{"text_encoder_fused_qkv": false, "text_encoder_bias": "none", "muon_scale": "spectral", "lr_schedule": "step"}
Rows from block 5 of the image encoder of a small contrastive image-text model, named by matrix and row number. Rows with one number belong to one channel. Each number is 128 + 24 x the weight over its row's rms, rounded and kept within 0 to 255. All counts start at 0. Numbers have three digits each.
Before each channel's rows are labels from the 100 images, of 14848, where the channel reaches its highest value: "patch colour" is the nearest of a few named colours to the mean colour under the peak. Only what is clearly more common there than usual is listed. The data: made-up ball-and-stick molecule models.
# convs0: expand pointwise conv (encoder.blocks.5.convs.0.weight, 576x96x1x1), inputs 0-95
# convs1: depthwise 5x5 conv (encoder.blocks.5.convs.1.weight, 576x1x5x5, trained with AdamW), a 5x5 kernel
# convs2: project pointwise conv (encoder.blocks.5.convs.2.weight, 96x576x1x1, transposed), outputs 0-95

patch colour: grey
convs0.76:096115113104102146128105131118188143122118134157146114078139116097118108154141122129157119155123126158132160146104102155131155112170123150166147159142200107113133082120103136112125139117108105162171119114117088133144125124103078098110110139150098130147122128146137076176156115110111121122
convs1.76:111111124107102135131160145112158176170145139138158176159128120121135107098
convs2.76:179152146152137113113124137143119086149155107085108101138149107140141124127108148134101162094145112114153131143170145111135110130111151124104106102102071129146147133115110147086150090113162077123112128153164129123115138142151152150198121152111167107131140080101106166110100117114135125110

patch colour: green
convs0.64:086149124099140129124091135183167150102138112129144164128101134119122112112132098130129153104094096119161163137141135095120147124160163119150165108124179177168120116146096188143112094128126120117123128122138127118117118094131127119105095162111157123149099115152103088170112122153113091102
convs1.64:098096124135095109159154138125120141190143127120149183129123108117105120144
convs2.64:159113135137094097113116139143171099134158118131139118108112117113136140141130130127141164129148148150142137122138144115076088043114092159151111135154101127138137131104095103117177083124128173148133154124156100088136153150145149128150156107149108134111174141147097131089098157137112136151

patch colour: grey
convs0.529:087145090060132143110134097089138128148125136144135110133118113146157131146120160158131126126143136158118114112126093169138142086136169153119145125060121119115100155141113106182174080119172164116108151098123128154155128123132131103122133139084116133122103138120140088131108119145150101099
convs1.529:129148151146159121149136156165129160149142149145165129157121140148155157076
convs2.529:129095175114137127155162178114156110120137125144079152052142111162132071120128112164100143109129095126175148086160145150130114147137136112116134106147140120128157080148126119141092139107126140184130087163135125129143123135135096113136135133150163121111140096108131155129149133147125107140

patch colour: grey; brown
convs0.404:140089070113129151153163064102199126178123138159101083119147134149172140151100129129137166110143134146140147141077130104131138127132169149149126135120139140155122153108156155120158121130168120129125106138104112158119142115100126151144134136090140142121105113105140103137160129090161129140
convs1.404:123125119118122088154157131110100158178166118099143173152109116105120133120
convs2.404:146110108116140174115113168155128098122182121147110085137169111124164123115121137121129118066154143139140119133123112120117139109142152151110113124102100120135138125106096193122167154181135124103093121108089138139125096148081116115104126130143178131160126143156168136165139104115160136132

patch colour: brown
convs0.209:130146085118112123131114146134122160121111138172149155153149101090060132084130184122171144101126117106154080153126121152117165146161159127138147099151129112121102094107102116145151096119135141143086128162147087154084134150126140108152144155128113102118130146133104139120090137137145103103
convs1.209:115143138136113157113153130155148126125159159153122176128146128164186140155
convs2.209:131133119146140098133089141136097169148158125097133116147109137116183128153158113093081106135154138127156138106100145110146051160116113141135091145152167142127122125152131104088114129130100115132125180097123156124169132110161126125124129119138121152106117113126089085116179140123157166134

patch colour: orange; yellow
convs0.52:143158116121086180123104147113159111171052117108152100136110158139153133104132147126121130146125123120136130131146104116113128128140117117114163100139149157130118127078126137121152137121125125131112165113136120113133120130140156115138140100199103144095079077127179161132150084138096168128
convs1.52:129121096094118112105139116102096137156145080112113140116095118107083095108
convs2.52:135157132150113161100098149124122150138071143136150123112105139160115147125087115122096108169133104146151150146105160098127161154114099119118126141160118124141102169133154100114116171134111134130117079136151120124139107121141163154131132103150077137108076097120170207122129123125126156115

patch colour: brown
convs0.219:117120120124150126109106141100138155098161092124114101143102125104083108170126168151120093140127133155173183139164139157160120137166155103183163119127133113126077110127105095134139137108172122149084151124141122112149144113112137108145140111156133116150142092123108147105108152129157176146
convs1.219:106131130139139147118068111137106071069106104145140115114129132125124124144
convs2.219:116117115113138123117154101147175124098141163087116156116099120161153143139100136102125104138152098109128159151134117130131156164103167164168161149160131120102124141102088092130172138112144113119152123091125160162140169149118123118140117112137132131111095150102106100136181083128133188138

patch colour: green
convs0.321:126144125145097114149115141131141128088125134125096092095144100156139107155139139122197180137103096110130140127132121134085158124158155094143182108116143104084138141126090159156152108137107129144115170116162126152120120113117104101120083092120122099177081120142099113135123100121122107136
convs1.321:120114125130097158160141139141157177164176130141143143138099105132096113104
convs2.321:141108130109109152121122116078136106169140127133121154131144145078159142131154101124151118116133160153146109140128111120085136097106185127104119142147143128137136098136107206130140138175140135104100143107155086147121100117172084113110120139128122147113161116149133138153073081099139138128

patch colour: green
convs0.268:106122097145110137127139149124142137108139090119147089172115106130115088142059129134181143120118139146170154099111178181119118107121117106154154097097114141154139123133114121108086139091117099133130140162153104129140156132150146149160127140144163138132165133168126155124134123145174101094
convs1.268:164157114171116174116112110131167120087144130156108094139126134133120158145
convs2.268:128100101150159105132115145126088107139139106135152117125141151094139149097171081142099125127128154118148122176140167170122118161125128130133135151117147089141125101132129086130134108179170151123095168078118112110091106121179114086141135145112149123138125123169118114142111121133116191143

patch colour: grey
convs0.329:102080115141118151101118156128171149178163132159103101110161080131161112124126118126151152117116141125181076102151122142127153104124177093114104120130158162110103132134130152125136134131146110106112115099127099144151134144115094137138127120135197143132172155106118130149119085165116120133
convs1.329:103097093093087101118108123106103131134143111102138139128098096099113094102
convs2.329:083121157143157105112142118160145162128159180148144072118153118175178175131147150142091139132118124119122128149124141161138140099114106155116133147154111105139166168084119119123160125132119118158115131140151129139145116120094131077108136095105160137147116100107147119154140157090172144141

patch colour: grey
convs0.231:120136151148152103140173114125153132126107057125106114108135101124088106090144100123131099150123098156134088108151133137117109109141101118163110112120121149115121174111163170109147129118135097143091138134147061120114158182144118144122138099096160128080130094099126136160130118110116130147
convs1.231:094135123123110127124114156131126125154055136135118083160128088150115124109
convs2.231:169140147166109120133108157096136132134108081099106104155138161137103126143141140132112108176124134158142132070124113089133102093100120158143106064094167082121175142093133130126110113149099085109077132137145116088113143098143123100140116113127126139114129147113126131132144150139116097145

patch colour: grey
convs0.426:124128120121117118160099140144139145121096153125122131085086110129108142153139169197194152160148117128146164114111153134095150147104142129113158124120162081121136135152105091170146119111114112111094159121120107147119148152130116126157081103157109145153112130179103086145145122142127145133
convs1.426:130131154119133124153156128127122152163125108113139154183098091094105110088
convs2.426:120100157093118157136098137150078133139164110146129135128125134092141111126149137155125140115125148141153131131100114158115177123097150124107136111106141125148158119125096168118140140127109136135138116134169113132127080143184097134182142145149113170142134105187136138165060082119147154140

patch colour: grey; brown
convs0.401:125130096092088127147169146120176158153166130144128113109133088164145126143130137115172145133119118140150151122112103132140155147113172140137133121101133090108089113147104142206147143118095168126109149108160118186138139091114117120085104155132115147120144137105134107162147107130107107151
convs1.401:111100093126107122129150119127112153193167109128119167128103123114111105100
convs2.401:121109143098087175130120156142085110147194136112138117151129156140148106144118148135131147080166131146130115124106150154091115121122176145125094102125109128142131118124084188122173142171134098107094134104131134127114127122170121120142118122104131138162112127143159158125144074127176142133

patch colour: grey
convs0.27:135132132124168097117129134095137132143139120140105163146117191139076137097145125115181147098154157095111129110116159119111118140147101133155118110099152110097084143125136132148136145128128175097110133110163130131136140107120114080098092107119149141160114109149096108152129160112072142183
convs1.27:130129110132107121103089096077109117130118128133119130122099129136108076072
convs2.27:112141119133146130145132092148142118148120119120188137162104112130114161109112151141121118101148088081094151123117123150168150114116133119144108151152118144148201170112112145150118141132174145125145134154150083112116088114125096120107146185125110117105151153149170130127142114138140066127

patch colour: brown; grey
convs0.266:102148094171116093135118130139118159113125098155152115149102090115128138103134120141117113184130143160132150080131153106152128099140102108177097136135081158101107134135127110145119145091142174131146127115160115131130142147149126112096079134099154164089175128105146119136144098118086114163
convs1.266:124148087137120145077148113156118138145097160107109093125104107173146139122
convs2.266:122124127165126127140141134139154127156111093160128127128153125110142142107143118171122107147108156131154138135115102111151102103088139139130101132082140066150097159145162128115101122088093119120125161117116102147117111111147141104118097171140130199173114130143142062099119101111098146103

patch colour: grey
convs0.218:146105123116102151106098152165117130146158096171104120103121151118133138130157147122134087138177149118146176123104102160098151165133133087133114115156135125121124122106179159135160163117151158114137152131189132116103153139119108118135150114156109120128123141168089159085116117169109093107
convs1.218:103105118124130131144144171161135142161182161153138104153168117110145125133
convs2.218:132133160141116131119106143111121126135124154099165133112144174148105142135144151128183079100120117143150070147058161142136122122091171079114115090123119139121109119134126151096119117126102118133125163141114133136177146139134112120125130164154137172156120076117065130137132129130119100130

patch colour: grey; brown
convs0.267:175107127098121085140144125118157129123132096156152102141116127088181130134180107135130089130159140143172177104146134154134120112138148153084148099101135097139111139153155149154118154117116105107148160098134092131069116137126147087164111164124131098127145135131124107116127143165110101109
convs1.267:103138088152130108121094140086151099179093132115113145096128118108143111119
convs2.267:065126123109099140123124101140121137111123138123118125165166120125170164164099075129116084137160173157127099136120131062168167139136128159131072099109140065118100131140133129131121108155108122136127128119146122106108152132148121148146132157124148137146101133123091095129124136160090124117

patch colour: grey
convs0.480:128143102071119157120150118107157114122145163112139118132128127075160102134165137170120147160122147143158129096150130164132105135134138127115133125138144164178159165166139106154161141107158143131141138099200155127114098134140117107153133107117115128145107135141121161116107068123101092094
convs1.480:097099129132134135144154139130143164165163145098151169142133075116156129132
convs2.480:159088120146125155162127159099152156144167151100090119131144120148145149130094123134137105088145143091114131151153102133103158117079107111138137120091159140119153109132109150132090172114099102156109129178109162119126105127146146092140117115129147134119153097145085130130130153098161070158

patch colour: orange; brown
convs0.106:125130116128097163156139187143137094165106121143142111132100136144208152140161123130127142137116158122108146122100145125134097134160171129127132146112135158141091136101096160137079124141160119132116097143150084157129111119156170102156131129159129117087171083129164137137137113119116113110
convs1.106:125127128122107103119134105101077122171144081107113134116114111103079107114
convs2.106:132139110133138153121128103090104112137123117103129109144127137132113150131124163114081087132138142162149142169133115074094123136123093161081116139135071100130101153121092158110108138101124110139110118114143082142112111093119146090086148116185146125102116151164149177111156134142114100147

patch colour: blue
convs0.450:138144103122108063128124113139161131099134101185124121097143125129112111110140099130154153112148111158154131117128126109097167113146159124148077105141130095116102114132181117094127036122115138152131143119129106111119135128140103108149114092137145136121102103153168136146177109138118105113
convs1.450:118112106107107106126157127088102137159159112096133170148115113079119102120
convs2.450:126156126119115140126120131069167098149137178116093145151135141149119124125135145138148139081101158119148115135113106143134100099124142112131144094086121127166125106168106107100089106116152094147155142119157094152136138126069160174092157106154115127098132130154113074165130135142120148143

patch colour: grey; brown
convs0.141:125135125148114082116126140144179117148135108115124125192119144122110109115078166120069101138113101101137124140127110092140103111119134089149109128146142105134141158144178102169154121162151146130134157124113126132122133141126142164137156122092139126157136072123134106174164110087147116084
convs1.141:114080077112087116132126136124115144153126098095139147133090095115126113104
convs2.141:110160136141110074107113103139132096143122125141139161111142149104120146184110145133096122149116170123124115122153102120172111073147100157133125103135146105077123134141131125089111127163109113132127111128142094121158104121158108185100130118098140121140129155119156104159130123147146208106

patch colour: grey
convs0.519:140132087077153153104120118151151122130121127084135124146129134161104129129148059172149147097167140108155121131088114091116129084130164159137136135138135121158113130142105107115153117123140140146153137129106098109089151137121141134115120173120155108142097135151144135134155152092070144069
convs1.519:121107153105126148124077130109159057155134115121144122120140112108133127093
convs2.519:139129117144110122078128128129167119148132107122122133155161139147160117126141108179134137115158190116167135133101105063114138089140144128125142158103159107139144108119133097131136131149161112117144121133138125133138134104118146140097126153072151117178060161133135130146137134106060108123

patch colour: grey
convs0.411:095106118125105119120125134111127130177155079159134154154108143145091103097106108124169120135158112133145131113127112091129119099068137181128161122097164098118147123106122119171139120136115163199141135148110109132095107134131107169136120134121153118126125099110135107137089108148080095121
convs1.411:111089114131109111106169127116158110167109122120104122101092087111110121092
convs2.411:099074142140097137122105133125114158162135106140113102124167181124153119154141101145170106107116179147151126145116109145084134088101148128157160098103124111126122095139086150152174133140154120115116115109117109128086098135167118123104137111122120144177137155162166090117112128126120138161

patch colour: brown; grey
convs0.523:144129091078134100104130115124153162123096120145137131136107121109129080070131096145164161119133104146153095162102115137146124127118117108091115107111122107170123092157091139127131129131154088138131135141119093119169102140164169150132080137127160145119110136180073113109150109154119130122
convs1.523:153155180145160146146141163132141159123152122135125150153141144137150179151
convs2.523:078115145134114122093096142101126099156123137098124106084130124143139121131133133116144093076109144091116149111125144151090140120078151147183130116135135150122123123153146127125122115133126165129152135134133152137129087159085040098135161116117137121165136147129130158169158122159098149138

patch colour: grey
convs0.44:133147089124108116173131116134117118133119098140174141134126167117089146145096158124177089106164126105116142100132097166107106106087137132145099120144145141139156143173119139171158131133135145146097133139107167156095127115166120083124144130129143131123116154155119128157184141110120063129
convs1.44:112093106140132130124102103150102129122071133139131085071145136140132132153
convs2.44:141128091174129121137143108143138097105108127113150134099144135108076145153155175089108100138158096116134126138152090111112073089116130119127141149116123105138136170104121155186138128178144154146100137132109131179095131164117180121100100115157121124121113130110159120129112125150152115099

patch colour: grey
convs0.168:100162125123089060099094170143141090088132147131103091139155120109146138081108099043108118086149131121156129163115133128149104116133132141114134131167110101133117154149090137124133129143107150144149092101135144118121097133121141111120125113113153118108110094160105141090128137143106142123
convs1.168:110134126104094100125127112095104109165076142094103114108122089124130096125
convs2.168:174153127166133120100106139150159097089165183123120132154139158121101161137133080098114171131149125106125143182125142139125119127182156128099136140126120093102142126139120115121134108131119113147136131159169129106107092150130156139129109144174177112100134090158084107138128144122113160155

patch colour: grey
convs0.240:107117113143086117133147166130167097100107110130119131162131118081153139141164089104161108130148154158151184100138141119112106128126085151123134068132158102180164135121103119114145150128117112139119109141142067113081131109133114098139144152114151099149126137151145087121106139108126130155
convs1.240:100133149165092141104105100139119098179121110142118123132125112124115116069
convs2.240:116129131147105110149117180125138131132135094171132132145119103131130120179154057134127090158113185095169140129142138127109142125124142154102145110135149083155145135129133108121129155132116085142100178128153112120151117106136092112131115137085131168165101126128116071108157138124133153160

patch colour: brown
convs0.437:119139130142120094106153147090115110139160107167133136114156153128138135146134133136126113114151113111103142117111143104154143119116149138128122128126149087103131132152116143132072135098231108161125144135067169118112172094132129121166148097095118111079134144124126130141121136122120184117
convs1.437:142117117141167122157133124131124141174128124131114176181120182112110139122
convs2.437:126150121111162169139155140130121084111120147120112102120138119143118164149113128139108084131122120135147131120139117139129105133104115126124141139104118106045113150154148120112048132104176142127131165168081199119104120112150142121078116124129113132117162118129139149139133128077135122121

patch colour: green
convs0.468:137104138148163158118138131125134124105140119131155153131131126110139141145154133144115150091119099129123136170126139111143115112159122110122129176157168120129149113174158115160143096135176124122098114153171177203115129153124147107146127137170127129178120118091134121116088134130154146058
convs1.468:124126134130099107131106074119125092132142101102131114082075114112096120123
convs2.468:120127150126167116125096128116129119127168144103123123102133132143169124123139160119193165136139147129144125099160129151149068153115113097146114129149130179141131155140096099100108166104147116085127145114120110122131144125114106111120113115148122147124146164091103126118195133197154157148

patch colour: brown
convs0.190:116132149101065099136173143145114142129176088142146088136125136094106127136161144125122157131166100147128098136103141110144140143146164108123128107164149164182144124156109088145149121155151145108132148119152127122130161118148155121138112147142092095161130098161085165120126137111132073119
convs1.190:158101156092140130146146123094084157113172144127133144145147110123149157157
convs2.190:118124112150168131105102150119105166123115113113119133170121085131116107140147103110126075127139121128156147093151113128113105108110119149107134108103182098119115066120152126151147134165083104129135179142118147126153117134174169128111128136088159154140136096145111072115123157110149149153

patch colour: green
convs0.340:145153115165126083163130131166160142089131129089113095091129103158124087127128126104163178104078130112136131116151137126104148145146141103137174100139135111113134123117085173134161106143099126134132156134173108120139127093115118110105079097096124115154074106145106117144109119126132117149
convs1.340:116128145123111157170151148135161186167163142146151158121110122147130128120
convs2.340:128105128089126157119100110078123107194127112159130141134134145080168139129151119144150120125143125151139120143128111138102129092106178127106107142132143111130136092127101174153122145182142125127118142103150104148086105121165093131128107132151132145135163129170160150139086072093146133104

patch colour: brown
convs0.211:080177105091130100168126123128134156098139158142128105110130085162131139087153104153105088101123139137165126099096141132168103168100113100124125150100147109165155158099123155092105120114102110127130097131153129122127119126116154109130136172123129118101154110191138091097133141120113111119
convs1.211:149143135132172112117096107110109126085093114126130099078088132141111112111
convs2.211:134165117141170149172130117135162146113129139147130139139144103148097133067139110163080102132126159104137121130101139162124090144136117077146108172104146109156095120070144145103140098119126120152119135145137125115145151049154152147104099119131116137134146107139124090122135145098100141119

patch colour: grey
convs0.430:119167074136150113095146149127134100140113132118119156139158090157129104109133171096128111094139128098139124110146123098104104148106123109151076138135131105163136147130140135150135125135110123127085134131139148117089112154163061120120107134128132123069121122145131141154068130149098074089
convs1.430:045118119125125113114145148113121147159128115094107105124114151130125096104
convs2.430:135136108158121157110127127110080135125145122094123114126182121109134121142167167122178134118108156149142130121129117135061121107133115100084080138105134136147142165123070136071165105154166106139133131154144119123092159146138101129125108144128125151146100134152136136163110183115134106132